config.yaml
arch: "convnext"
noise_aug: 0.01
n_mels: 64
hop_length: 320
layer_scale_init: 0.1
num_experts: 4
experts_per_token: 2
beta2: 0.99
lr: 0.0034
adamw_lr_other_params: 0.0018
grad_clip: 5.0
final_lr_fraction: 0
Rows from block 4 of a small sound classifier, named by matrix and row number. Rows with one number within an expert belong to one neuron, the router's apart. Each number is 500 + 40 x the weight over its row's rms, rounded and kept within 0 to 999. All counts start at 0. Numbers have three digits each. After the name is the row's rms in percent of the matrix's.
Before each expert's rows are labels from the 100 clips, of 14848, where the router gives the expert most weight on average: "responds to" is what is common among them. Only what is clearly more common there than usual is listed. The data: synthetic speech, music and everyday sounds put through simulated rooms and audio effects. In brackets: how many of the 100.
# router: router (model.blocks.4.mlp.router.weight, 4x96, trained with AdamW), inputs 0-95
# gate: expert gate (model.blocks.4.mlp.gate, 4x96x96), inputs 0-95
# up: expert up (model.blocks.4.mlp.up, 4x96x96), inputs 0-95
# down: expert down (model.blocks.4.mlp.down, 4x96x96, transposed), outputs 0-95

# expert 2
responds to: band (62); telephone band (32)
router.2 106:562581519444512519482521532506544554489464561473471500485567518523488495430523515530503510549433470523559499469436497463510487530518457483476484488451461578473490538517495512561553477552487597480482557569517513487467495505439430532491580514446499510398504509501417478476594490523486484494
gate.13 089:511465467481475498487394495514525475452492498511484496525517527609452542506483503499494521430529521526521452445554479536520468567454473483611545555495487462550507509506496491510537411475459491568458480510514545516536477477531552506510446561461487503558561511518550399462581484481448472509
up.13 098:503497500493497522595523459462470509462485474462518503490507527512448517473530500546465568479417506529520514442606541474512444555460478442493507519494438541530457465545469520485556433461466406535437544482474547518531561555500486482480536549484412475519567537505470448477576520505506505554
down.13 093:574461548489441517499552497460457453523557533550525512516489454529472507563521495431498439565446414559436440478469450480494548546526511429471434489486493538442521480459540546455448533477468522518535431513458440456491460511438438505513517529445483484489405504482479510491482518528450497506
gate.14 111:516467465485434507492485456499491477511488529521493487591511530508555574527474526487524460510528518537505478562437524460511529437437498524548441534567507480517501483466522510539563410526496609471515404495503588473459498513556525490521442490435456522440468432559510478546527520478502438528
up.14 105:442532502527549523495547508543522532439479495517481531405500472483487482531483546508520484469446499519505497397506478425466532503465532491473561442487532561498498568525501480514558467485531491489396541571578476544562457517452491523487546449496462518558514526464510513490522579436466463591
down.14 094:546496436516595447554481483562416497509524546491439460443473494534480433483530544511491550449489498554464547516505590469526411557475561502474515446525491438462466460492535438482488540546523548522523456481531515480502485519431493501484503480545547507479515516460444572549520513454526564462
gate.15 089:483605563428491513473454484507496475501462498497480524433465423530423441502502510559544463521471519453504486488499442583533381484492527505467475504455546453494504525517483511558495448536468536453528580510525519521479495484486479509508474523479505521523435526505450511612544568442491513453
up.15 091:458581535440437518505568470528409510477592533498540567531507473527457486417503457487442465561474501524411533507559503495507484533456482531527561512454466458534505496454529538469467425506486505512535525449522470552506552470437537500542471494450474555499511534587477505464482454482474476529
down.15 100:508468505458471481532454437517507524472410483476511520459549555500485504532510515493543478456500528524444554579528523500489524486441525416436572539465498478408490482512504505525514484481520515496532507511504402458487490436426447543453509516430500450574513437453529483516440473515610528509
gate.16 103:475478502556516496514495521543470493499460581559494531419530559480501517520495522465534541585496535492432418582521443547461468532535469469442527516494435516485477536463504418545494532543536489472509461509583495477520543454461496503541540571528489529488441503476490446411539447485457487567
up.16 099:558523474479523507447511451466519402517511412488518498500418484526468577508517504501493479483531502517564558402467474534449498463512509544522460516469618542400418564545528492487488476474515573521495496469488472509502445457536490495533475496553517555558509525514445537513493556484478491516
down.16 098:529488454500525533491385523468540509504451521499466509425582514488573552514485418562503508496556519489537500513484455479433462507470542532530539534505557463489480546462551416514449495553501565472522526466522518590482518479486581520477499500426468493429483493442468544476508448531532486549
gate.17 109:509463461494539464449489480500448575509573485519507524444475479588498484477521472494460529527441540555416511523434519578515465535562507563460513465466505474486542498443491397538495456489524457486562499430437486493477480451439496578541509546564546483510531498510550464485506450546539482511
up.17 111:529420492424448557514506534496444534560469510528530502481521524518529503564487474505487530475412478464527530453420482473524495450440493553480503469472605426512428575500549506510473488518509495557447532507477488500485404607507502536489546515550513483489489497515441510533481443459518538542
down.17 112:500526506485505469480493504468507521503489471483501516459502563569546583559556512535482463476446503499435505498440386519520486519503534490508589566526435536503503491499461500503412461525532488538479500520518526544480531489501493469461431522419524517527507523513545524492326479491552481532
gate.18 102:488558556517516499501460484494502533470475539512477558521534462515453505433539457440484480536587532493470479483496443461521407516519548561533527500440501484439429549477459548464564506523467562544455527480462475571480504500487454526548523584508554497475448492548385488427471498496520501480
up.18 100:481514500470413497539566550458471434503518430458547493456540535472557602520455551441474536555484509438538468443474436505465538472536555534561560487514520547461531496464495473485509594499545500577498447541476511495434463484491503515462494476507480489574426532523469493484534507526509460487
down.18 092:485540522480525476482504552484508456525581474551483552535502473470556571480465468491533556527422475399474554511481498521487453476455466506447502492470538458531457488471443532525548527493431460559438481498490502511481451508497473505489557478425388521442509481497424484468567447493481454568
gate.19 106:545564465545492566472470488546551484489485498556429515475514515534572501502481523534437511492489503510481433513460525518490442504463490470530420493516554533535509574566456541478520401532524552538478413466440523466491561492531512463537469455486426528459592516528450521465492505450511531441
up.19 110:492419522553542523570526530453528515496510465582512510482498601504507499468473588526523568585466497485442497527549484539456413499465444472516491480542540493460474527469497500535508498482493520519494568569509471478496439525492509490446510566503466448538544582526488436490488505496424422462
down.19 104:557525518519628561450490456437433504479491480452396504491518510538465494486475584452536509512520489535565516530468449532489511534547526484531477478473511499470499513471477530557555506526556526446558462519546471520545460463496563486473467478514555557463499476482550529527455610526535500546
gate.20 094:470539538490421506393482512512493474528418463498549515436466475451521523474502490494424434589503579484482492524426482431493496470473567538446489523469493498510456515438512512526447515520537570522493496538522441478484502460537566460489534410524525581537556506503462500543451507494486528512
up.20 096:576500546464483508591524497489558440501529498508449446527489546493531511496510543548656480462422439412523477479567522484477559508499460487506462478471527475505515520506456516493530531407516491502490510564484483480530553537500466476475527505548449544573482464506492478522502512406536515478
down.20 105:575525493515547519563539510469506581472495504520420523498500506458485474582522526544561504469483483457451509468506440514493447459559506488452490443562518548531481508571465444519508470496486464508519497519518516464456509507524587425534501421559567397526459559528502517499476443450531444481
gate.21 099:496506556483507506470608526551519492420529585446478464522498483492531493442566524505446479563528467539479418510463476444513455506540456501540453533540576501466506448507437532546461617540471512396516477472491486453545473469495533494458473530487471540484471534472486481492481496519487478444
up.21 097:558471532405506527496484490478545488470500449552404490469495487503560542429522487491471451475467438438528534489479473496425403533473508591484487494475518501563492525506477487534473585475445563523518496508511488490512477553529482510517492536496436493566594503518523438481571550567498472504
down.21 107:459538457565535422522516468509488523511514565420470494464509518466527476516491511487553468531457510468544483471474446447480458447537554509450472530512562487513460504477471444569539540557521485519512457495543564461512484417505629475419537517482463502534553511504489586445535504480516557474
gate.22 086:464480477502493517570504480537532497558489551473565500542464483447566490526445546644524547451424546460483605470525501493441435454515483498509492541453515519514504490535510512533552432521522468504437564480470525559519474501473529476430466556470518505523559463485514450471535488487462475483
up.22 086:425567483564476508468518506483468559442485529472486435574502496478503522454482537540467476451488545456448498487516496527509502507512497526584497502485467562526534465551435419444535577516514472420538476444471550461533470491524469482500392491550451473553554480515488482486537517556458555553
down.22 100:556466485523433491533400524529502497495418555508520550492518565466490524539484523416504470532489473523494519478483517573494590428446528519572419557467447465557509492487529501504549540486519481479507454533489507540527520511503578557433550536459462499511508498388507461459532500509534513484

# expert 1
responds to: drums (81); dry (80)
router.1 096:532474431540575471509554528429492445590422453505497537545468509442456504490428482449532528513422547436495453569531496569503515510547535516479575449533490482478467504450494508457464513439514472520492492548425528413482597502495492536489502530515485498513480516472541539474472476455475483504
gate.13 111:510463507492524529463480495377479514511520472495484576549568430492471451488461494499583503448496492517482467529527426471552502447534482531500496514486505502495511569489446441512561484509522587567441508525487531426535516553522534585506491437472510494430455541546504467550507503436545534551
up.13 111:486509420488481462537563575436535512469510420538472505434500491557451505450529462542491507534473537512485538530516481478510477520557449512535504562457536485439476532499474471487446545572466493450416519542518483492578470521396462422532436509560484518505490523543519465535565495479545459511
down.13 105:474544439437509491514472454493495453530522509441506541425517535470444398484528533523498447468530494540495517555416550485485463514466480492511591456412456452447489485511479549465534541447546463559503483516461445492514440555448483536497509574483544504512519506493430586487515489538546473503
gate.14 104:442463496557450479513518551516475443498498494525431521591447514517481412569487493466519437553525514486490483439522450547471480498607441531508474485537520492472490503559434544454500455415494506530470501543482507490570548446555511551485470433494504536573539533508516489503513480495542537573
up.14 104:486498474527483479468403563541521541544511444508599556583484480428447462505443521532426576492526473521468441505508498468551483498524519456552557444512483477545510521559439467463551465528460540513485469495431501479482466511488534506475480512545525484462424469514446534500523525448585529526
down.14 100:569569489559545412512484483493470487554504517510526478527492555432492472505506520536477523499533484515506489530441518571523452506478532503491564507540528552479540503451520436563506460526539526467573474498506550513510465456482447544487492511549549491485620517515492610478514505454624502474
gate.15 095:506525536475491467466479457512492462560499495431429532496454552481550497537437504561510519454460494527500529469550507544459452440485519452519518550544474501544465509532472490608548509483522556485485492436542434571456502499571545522523438427483402470466531506592464515528489518541537472493
up.15 094:568520490465372422539501459529526547557469520475501523521520501503530525534495484551525507551480589460486530451461471516478551537508487544444485553536472502456488508531506506504493547510511531554475464488430442514495495500442482462565458529564478495563569448428577484536510470476497476408
down.15 101:538506483497556513487471522605514498472468503433534465460514504458502472483522458525455491490529507453469454499502618506415532471493437496516540472487517522513464561451432497459470539524490462470527505479448476600495559410513540428518452516426518451581474490471545488527529472499553474529
gate.16 095:486481429502482508533455452491436460460534544430485473557477483493483531534485522556467491508569503508541545421555489502541548515419492527511460535455490475538475493539557523458476517550470458434519564489521485497534471556504521557438550516484540547468417471513577545489455570501441421457
up.16 092:477498521488564511528537524503448620511542470501498457451598400446495501446567496487525448463481482517489493503514568463490503490467476459550538501493521577570508439425446485496527423510487529520483504544496460460444483523490466449457491518514509486456477453463480548473503495472549553592
down.16 103:509525497476542424506428495471514520460543485446513470517506475408515543523523521591428468522518509451443529416484431558492418460529491460518478542486470530527505497470492488502516516511512489469477577519525534565526512471460427517473519465526428461457513521422530565413536507506431456512
gate.17 090:477537474481505508521445489503494457514498468570457495516506359415475462520556483546455481464524540531468472514428530496608486435542489473522538522520522568513489469507446478527506471467454546508617460497471476512522477512582581523558532505478526453462484462448480497475484521516506470489
up.17 092:485490599507453567520535496467484496496555538491538485464541516632472524516487524485469466486531425456497538494515460464466465546599448498501481488467485437476544567516491514498501495431525537471445506555469454560480508474429452551460464548426450556512466570501506500530523527540485498485
down.17 092:540443443473581445491539418529451545504483441541423568469525464444502541534531486498518458565528506458525538479460504504500441482517491509512527500504493493465462514526506531456508484512537545509449580436507556376473512542412524463569494554491504553489441533522507513571455506495499506485
gate.18 107:464501517534480500463495498482478503571480544488592517626486481528531495488496505500499432571463521499514500483509573545508462475477531535497420461551434544465450501481479532485453502455457525501421518458546460490513491487538554493525427492505572479496421504430443522488489598516575479485
up.18 103:559492497500514531531560557524469516499439452527490549526514593497561515451461520525465447519471488534557563583385454480463521528533417477414459523473488527525510507470425488545497503495466513478562511500490547527514511501438428528459528511510494472477472508538511457502469516549599454480
down.18 102:453519443482416506560496441429492531549506488474487464519538481443507545478557411548507489552498505452485480507529486425516523507504530487532490547447486497477515531568468450481450469465565488464505543522487517567481488365504490493473510446511569463477495443597494444538483551495541471507
gate.19 106:477485516509447529510505504418521427566481480453493489435527555452493572470419447527568534453425527522512579523485533486498412561556547530442481489561512518504524500498507531485522564477505478453479551454385532498540516507510537546518537508533476486455523461525555469464529544547494504486
up.19 110:531465524485518477485462473416504500475483593484525509584541448500494411461486512544538506501400485492463524526475442490536460483549476476546519512522453463500546530486420560540487424560544511497487559472516447542494529523467454545531545537531518429524546535527501484519547536450465533413
down.19 106:536464483499486430485569459472531442523493540418495432368472464437520485498470480571551511495527547510499461516478476480482525471480584524471577533499485495580535513495495533567560538500481536490460558533513542564433504494494513484479440414521512485529517499444538511526450533472458526488
gate.20 104:524525569595437508498524560534420444506512487506484568546530565465502530525526563540413571490507470488476472513476480519493504483442493473553496549512524522465501487553435608500503459451511564482401483461504397513554466514527507481470501454475541503505485564511504493513500520452509486466
up.20 106:502509417432568498536495462488550579446483550544471412485447417561450484490519448460557412508503497515516549475500527478494493534507503517450510526501479497541467509480554428489501557571459443457529538540551565508490506525516512494564515481578498493454498491476526472504520470598479510548
down.20 090:507501451550533421492464493544566541481580513512502478528444540524489602512530441561468460471470611548503522562431460458526520530483589512571494483482514502438496492476448514540562516531472518501531499565477430494479546557509541457513480480457508536482523465466467472563540493513527481482
gate.21 100:579505519513516463481557532496480484487526522557461420513532521570526559470498479464497454518530501487406512542486476436554527555501497495533472504531493518436526474441447434479548456560525493530502499552607492428514480470511511478470482524466489546542454520553518427502507475476444391557
up.21 096:513442504568447490445528470424525533497446504574491477453470429499466502478465460485484550570481580492598497529476468534489466455596491536460562479477464508533534535531496488549523505489549536475472491467497543525495470504517498530569492563480486456477516500493483516583621459512451454488
down.21 099:477492519450588474494458488489488548527529489510542474536493525467488486576449495556448512485591511461537475477502533544506569523493534532469415491446428595489496475503495408505537450582526506516448448484544506519495424547496522507495586475535526490464500442495480578514467536430505501530
gate.22 114:476527476438527447515519474534487415479509521505437540470447492548537532519504464504484443466478563529546588585526511556459530507517577495456462549484561477490511451529414544483534483443450472443456577562504488476514518504581480469454453481464518457515492538481521497474501545525578457526
up.22 119:553479533555428544540484547483522488502425522469515472490464520474504481435485501527541521438518432474452464463520592477452467539523491492481459500527525565463538509485436453503545488495506494482468560527488576465572469492458514543574500527493514525509447488493507448646541556540497458456
down.22 104:460525537453578443444517478576479493495451450559499471498448559581535553495544531578488419512546521446491496500533454533530510517434496553409515578473497531450454535495517419504497479527501486513506467454439504524519488552467494499542509496422475431454491474499503450504487463492505563532

# expert 0
responds to: drums (88)
router.0 104:483495619514414486472511461514432516483521467480482484514524501478557514502456485504507490467593473469482515454486479485449469504496464529572494575543481430491543486500475483415510562465521495494458392480527444518475433510481603511527438518485527527531460517484584496553451542522517484508
gate.13 098:509539497475524438541527495562558532551523529502452573511521540488451487525519532496457512594493415559476448482485503455536525551489561474517543423486414489500470524454497430532567489496461451453566531428459524501552516499496461473440493601538539511459458520497517471481511466539531517528
up.13 088:502498486526526546533445584462440493441420531550508497452510546526495497530430504578447524443521540468486507477539478459485493515426527515483472568501512504533493441493525530564489553483456505491482515524457486510517489413526489426570463469386537470469563495500503541543452554529510426470
down.13 109:492484517539443446509489544474528455456472491452527559477527600579531515500565540535507534475527417466500453477528535539472470447495473510498515525515483476489543529567482381489545486479485465455500501515495519512593448434497631524520468518485537508425536517511491542540538523519479524479
gate.14 100:510516541552469477486493603532519475451454494563498412578534553517556493491499554444502473451483462556483477454490542451493468487525490459469472648585512503494495447517516524465504521512462528532501471485494474466529454514550555440477509492450496457459449520438481498533473468539549543542
up.14 096:488473496541514508461532501462518503442495484505569423490469459428511453546502503471491485523459448471513484486529498473457533450511555530436555494558494509520507548505432467510524510523506446586433520537522567520489508588538497434497516548526434453504496557454503505524519526543469408630
down.14 103:570537428492553565487473498500438536446502537550509462516501475456497527535598549483590549528485486481474453573532472525513555517524471469581539538511560520547467507498499507582491489533513522435470489497442509510551557416474490543514518527465521551546538497458487533540489512450508417462
gate.15 092:512511505582520459433538534536484565513489504452547524562535590530502495437431559491466525561576525541465528436520481411544502512468506463511513495478512552465519517549544440453515417515547476464532539529457430488521511440514485486539487533501534511509457467488479469464404448489480543473
up.15 089:504502475518492555544462488532604478517489459591470460519522458508529530523487512527501475443432506519536538468406536520549476475449484434567529498491510530528460428479447549529548467493450538490521544477478451528499491542572577475455484506399463443487553470536500532545513513422518528506
down.15 099:495502474483522423530451517535540557548532525449481516475481515554446468473482524511534407484468490532535554518475471436436506438418518502488492425452524495441541481520479475531556485495523502512443497459483527467443471484525521529503517443514451460475503435555421501491587495516621536449
gate.16 100:560532548437505513426536501494470442525461420516560483490484523517585510568473530501474528489431502540535455493507577501478508492635508520442485530458557517528524459462463468476518458468536475523476514483522554461475425443518558453549478514483464492417468546474473441506521485531499455498
up.16 105:574480481504546505491585530510568546480459529541476494522511517475496447524495481483508520476466541504528484471461563483485482507464457471500529411407535584523417460493470447504508499544511509426491494527471524534489505504411463453514523499446548468566595466474532577489426511467445552518
down.16 100:503510533540430467479562554494494494470471475502518504508476477472416558486520471538497507509479485465460531468486579495437478535502558511502521460492561496422488506408524530553536446548485464527544462555504509550504397461468507482452471420471489477516547478544528403417537511496495559564
gate.17 102:426488519506426470511517505512545473533564488452506536588520533517413491458509463520523443479574496449525476437574500555572471465529502531541425524517467508531557500512554468460508541463438518461518442501442541520517501496429497506510385526471480490574529486469529511480435492534490509468
up.17 103:539438429494526535399453513551453514472406487441505473567481478487571557568436551496462579508502467532558538493532453454481502564514519509510580488482532521497464470530442483476470489522466507511511500560566539520482509487523499458501425497517505535541413483546510563468477488474509448507
down.17 098:453466539477540468412479454465524447503463524563459541528487494487439518484552460550493433496555541504490431543514462480516505502518544513486498571556506431505481541480540508588535528496499409521520438559472490498463494437463587509483473410506530529521501591455496438511453517502537489493
gate.18 102:580490525528488564487517467499483424517511469555439501536502461529462494494503557458473464496493471558511472565448511513446535516427489434475419523534418557459514500458502497513547549548516563508540482547501475515444527532551456532450480502442502418568562566564489486549525493501476460454
up.18 097:492487525441443500503476402473437526530456502473547457554506492504496499532477519494501502478592533529483420502570469456521546512527586532466487539440526488455496468527528527452550433524512477585497402450478505473503530468574461457533442515537469507407542488529479518493438465489533532498
down.18 106:484500533582425508494586482447502509547510573544530504506486533494466521473496523552513557498491550437519483560529453535476497494482562503544563478497452431441497532463409521453554485466467467462566543452504456507482441508533492497537496533537508458434560580530570538480484541450535481477
gate.19 097:509438504463466596517440427511447514482520444512499571546421471447569482504447475502455516428488494491558505555451499553494424488534482439542506476502476499545562438476474517473472483547537491482475472432534489554448527542500564532511465543491396512492476522480489540547531515512512558525
up.19 097:493491542483499546488452506501510480499452507486489498515499512508579536496448450575501470468492394567438436597495525579509449479521492444478487474522489501539541490488472494440549486488517479459546456493511480590501583475491467525528487460503465529484484594432519472504502472545582589455
down.19 120:458499472576421540468529453438552497474475525494469450513476530571522481512447514546479553518490515464480485514471464522546532453537477478501517572475509450508495538485448537501496491445440462464515518508527453385504456504429522451525410445467517476465505461528574531614505518479483473443
gate.20 109:567468544524484585459560442524508462405502529530485466580524438504554458488577430455526496544521497526497500491480466551521544548478521488524479457455522517471485495473487526528485496503545487481493386564498518498486499465531450471487539540484526563509541493429418549452450490447439483454
up.20 118:554536524380483553465585479466442490480494505537504578476495484534505518451467458423489481505491512471465512541442468567531505465537536513520484503448569483466512512438449481529468536469536467474552559616536470439515485412481483530502528541535516531508527501526449503497539505504432446479
down.20 093:491497479443520449496506516445499433488491450552494463479519468528567526461458520515495540601456499442472478557494481496468540478483540562462479545464465544547509525443418504487442516505495467478484497439541536543487515448537452470450474407520524526535519483596564504494435425542435539480
gate.21 087:452499517505554493525492578429521579497507431422495462505507511521546480531514485477463495469437477462499586401523463481449508527557497536430494514486555575511488540485544461443489516479436485533477516470487516436525567554489518543497475540548482494521519463430529441472530599528531523521
up.21 093:495549517458477467492517453481395529501530462470504534478469505492503540418493481520530456535536513452481488503534552565436456515505519587411536455477501509538498520456548449468469583460569457497512480488468503482531492509492503459468549514558484533583594530496525519463440523555536426445
down.21 102:475448452457485477500496535557548559468448484399513503529484481526570543405490495469444430533591564551476546536496500462475459416540547539493517468578527537530543451500496507477483484488473532510488429496488461477485519412559526502523461543518510481504483462461477492485463425521499449533
gate.22 105:495502526504492473467479461462552510488510543522529477515478530501499571564536520507568535625540472544569491492576438432549467478453496464542533517516467464487583531490529477489507540570478530462539434407491502455475506485480508513494430541517460520454498469577514492547429444521485442477
up.22 094:542514441508501502494515541491523469485539499449568514479544550426478488461458487441437495422566485466527476519520483441551519503490499556438465435464609557478450510494501500513484518488548572463531515531450487477530493504541504492447540499541540505569493454428534495539437582449552436518
down.22 104:544543458501508433561525480481529522421426547554460536418544530486528554532549520570466455487574543489517519521529491528495511545502514514503503525426516451513527605524520598538515525529483536517514573557512488485501519522441513506474498448522502557533493507541535511496387472522487500559

# expert 3
responds to: everyday sound (89); reversed (81)
router.3 094:478478425467520570494472487496525513486493522511533447484418409504452524514527550437444467476475530580485493505570567548539521439497575465491454538500561469539472454487563483473468462494512488554539497459466526538535517482573489436453483461574551457453549518534479492454511477489456566512
gate.0 089:485468478495456394460447463558482497480419541579480437491599543506565509524445574484532504482479489541462477551476505451497547498482518425447538483533569451486500495535496499532519471489519574539487484519503426462492447443524525546499467492461589495463527546437492549488483517532518488512
up.0 097:493444510494517554564492491523432490458454527463559547535525510481557540420514506504602437554477458490554489494498590526544536483461460472548549467480413552539502398508511541483508482531445478535486522529510533470499461552550448504550510504490542455481474533562522541456459463506524451478
down.0 094:495521423516561497563475515501505552563502488461473521473533560488457425441578429520474501535503572532484492490549516546494459546545488544502461513517558500547520468481398451442508464418538468553518532516492473497535453574479462492489535539545437442559518439487460489528510493490508504430
gate.1 096:523514567504467543576524463481468430483573513470537558536498528452592556449499498463507512478369515508469494477539463559481435446542514494423474522530534498500459556519505509499502514538564529523512470460483525501437520509428527593503498530522438509506527556487461484436544493475457491516
up.1 099:542542470514524462480504447486560552495476454458524502568428491471442492417536474525518506494531476521510521452565518468457536504536494497470525508579475528476463529540495427494508550532581583484497520415500517495557469464514472499444424517547494494475512478430523598484562578474461532538
down.1 103:595516530530529499514474530500499487565498533528455506481536499551555531473474527522484525508494553494602484526483521485487511517463545605474456491475513520493538470512540533469585475433601502555564500459506489511507537567484436486476590475514372453505510500520497512481490511425522542481
gate.2 099:502465525439529532512443516439486528501534558529479523487521523533509527481479480525389398441504462521516478509465437469567461487452495468535558567459542453517524493453522535447523525480460493524506469515469468550545427485433531502535548423521565527534471423507514484518446580503538468463
up.2 096:526490522471467484503494459475546523492451498468564491491477523515517514463465496532422451465518554618466536516493474471558502435522538464503495607474468461536507447458523488516521462549492532544505396507462489551544463507527547485549469410534521471403433457545550494509502554499520483462
down.2 105:491466478461480480471502419542484506448583481536565509538509496487444475464529570510523474500502485481496560551490478490379440470490562490482573545409472513488540508541489608467478523460562494506514567460508514548496538432532465462464511524491495513421471472548562505474498471496450470483
gate.3 105:522461451507427501569534443543494483537470453494552572519516495525412486471439485502564605456533515442483597466489491531499549474505417548520454548457491552515508523484517497486416541472452464503527489486509459457526489480518482496546541507533559538571502490443484536500476487511422452483
up.3 104:429563488491531489443517514499542559502551521541472525468543531547528459517428483489549482591582436519477516589439405467530474511454456521507516518483552492460553491476549497582530470498485435512487449516477512467476491480447474449503385493513553496456523531522496486474487447472529475518
down.3 103:465441408489456494480502471502481464552529451556436492485500525505417580476471460587526539484553459485534418496489491487522541525508494481495512484518465486517465538601408506502465450528485500494492453561476549498553541540411546562488497478395498448492475463513510496537481515504465497539
gate.4 088:475514455518577450485520467508461549510521545561501432482493519448470448516489443423472494496513498482487531489461435639545452550433454503490504474445521534493528524518522536394454466528537580507485550493492485510497557483559581489529449491510456530527512453542488531467484548471527522470
up.4 090:503484447558539476604522470563492522545500573555497422501502566530469511542478490482382494430443443454548464476457435503515437507451521473472506509507507569504544482535492546551583510506531518517495508485578567471482435499534521460500494519539447529487515469464499491462501500471509445459
down.4 083:496499454483422545460485550463557485523486449508471473432430517478553489501508520443464486477503380508467561490460500541586579486528523452570506523444438408466494533532489478511504525493510532497423481488579490515477553506416546553520481548506518514515443453486537476461482509504473508470
gate.5 099:514523481520465474502445489486496519582483519501480517465505583469512488481546487549520377539466505534529593490480550487422490540511470527515555484560535524542517483506455540477572505465456510477433567470462449454534482529459530485511537537538442439509494539482533384537511569466540503495
up.5 109:523453490473569546483551605462504504446499470520437471466540612523459469450452432455511536517485507485534489537516500492516567541504526587488450567477493471508467492503544496507436510543449470492502534494545537576459457494504422583506548526492474478455513479514549512429474439517475527486
down.5 106:476455513499577546517486532489498473384488558472569428508450547525520544504562541474537497527492471468512516433455519499503465564538548413511495472516489445447534528470482517447474500565448520446484580503538469470494469499528474500489451466551503479486535584487577565507490511554465483560
gate.6 110:543514471523517502530508527562444441534345520521491483552427510480497546492450449527533511468426482499517500492502516452467490472393538468484516574530519542504518527497562501497522477592485481515513524564536515447560475569579490486484522464531481403536494494512523477485546501510536491508
up.6 109:459582523466518526502474511468517508522458517467500471526461542480516435449430459498500423500475481494519476527468490541400517518468506489489500522472482486500583466480524506458532535500521500434534542507507556569479501564472462549524512465574452520438482475538591450416415538491574577508
down.6 103:531466494492489561483550438537547509514498496496487547451492499454514569415491510455469457547453496453525508512529501465469589446453577507514506580501425526497543492502547556453532532388476561456537457515520490487473528509458515562515493504444437485514465466546482388514511505458500526526
gate.7 089:454503419457501493529444395531500488466407520477484514522560507528456475523448438540567526477539457543472566493499426496448512482488470555502545496458538563431547516480569520530463562503566481452532561538493476517504498512515516555512483531453578515535482545462506462538473480463543445499
up.7 089:523593492513536538505551534499559450459404477497474481536487526463557543474448583481522519498501541463524554499484429552482458525457474541470451496581535513524494500533521475547429564463472501498541476521490517402548453390485532529492477441502557517512542508453516505499513485506465430502
down.7 095:473425508465510439498562463517473439566559563494512463493497500549501513461537498508458538442451511496518524560474459456414560581462510544484557496378456534495495538572549462495496414512509517534527419529528500544478475465552519488469444525569511495514461460509518489517496509484484526460
gate.8 103:549445530523465420519497547579470422491481478513554493444503478450468504550442452510510502483516477528516541476476449477563588478520493522542522467488536520529453462497461568495527482530461499543532503431529420512527435500587528477493565559519547488434548504527474493535453531506409447523
up.8 106:535445574537481534536482509442502450551537529506532484520550478503508573557509507494465500571468451447472517509502560478499434532493521498475408526487504481479471543561515553537528392461480512550379465457532470470544500531529466458544521494475442450500484507507499517507585531566458488535
down.8 104:467474468556523461472544527541518490612540560521497516536556482525497624443509553554483536491444509528521475440499487494533502508497502503499501489480451549528466558520560462431496519533558487525445527430493550499422495479502446528505486500503489535528467615464512550524518546463452429506
gate.9 105:485471474485519453525474504547471513435457494488490578495494411480420512552520533521495432429527479521479516432518537465472517496542466502524546462549414494502518498578508470517489485434449565472494494434566537457490548490512516522460560576537502582506489498483442543512551536499459477595
up.9 099:505527467444462548493515459425516538552426496573510532500523500554501485563453506492490548530537543475437502484414471444543549450528466542536485528555552457529497499432565489471466494522507456521544448524550504500485495429549509480510504493507534482447535496448510579476535529465408462595
down.9 102:549518537472518506419564438540531517467425519498456573497440492552532385528564549552484416479511526464437486468531562465460493514509467499454469526509555493491482527476418427485526505540471465454502477442492523532476457452541509555496493545542563492448525511450548492476493514540485512477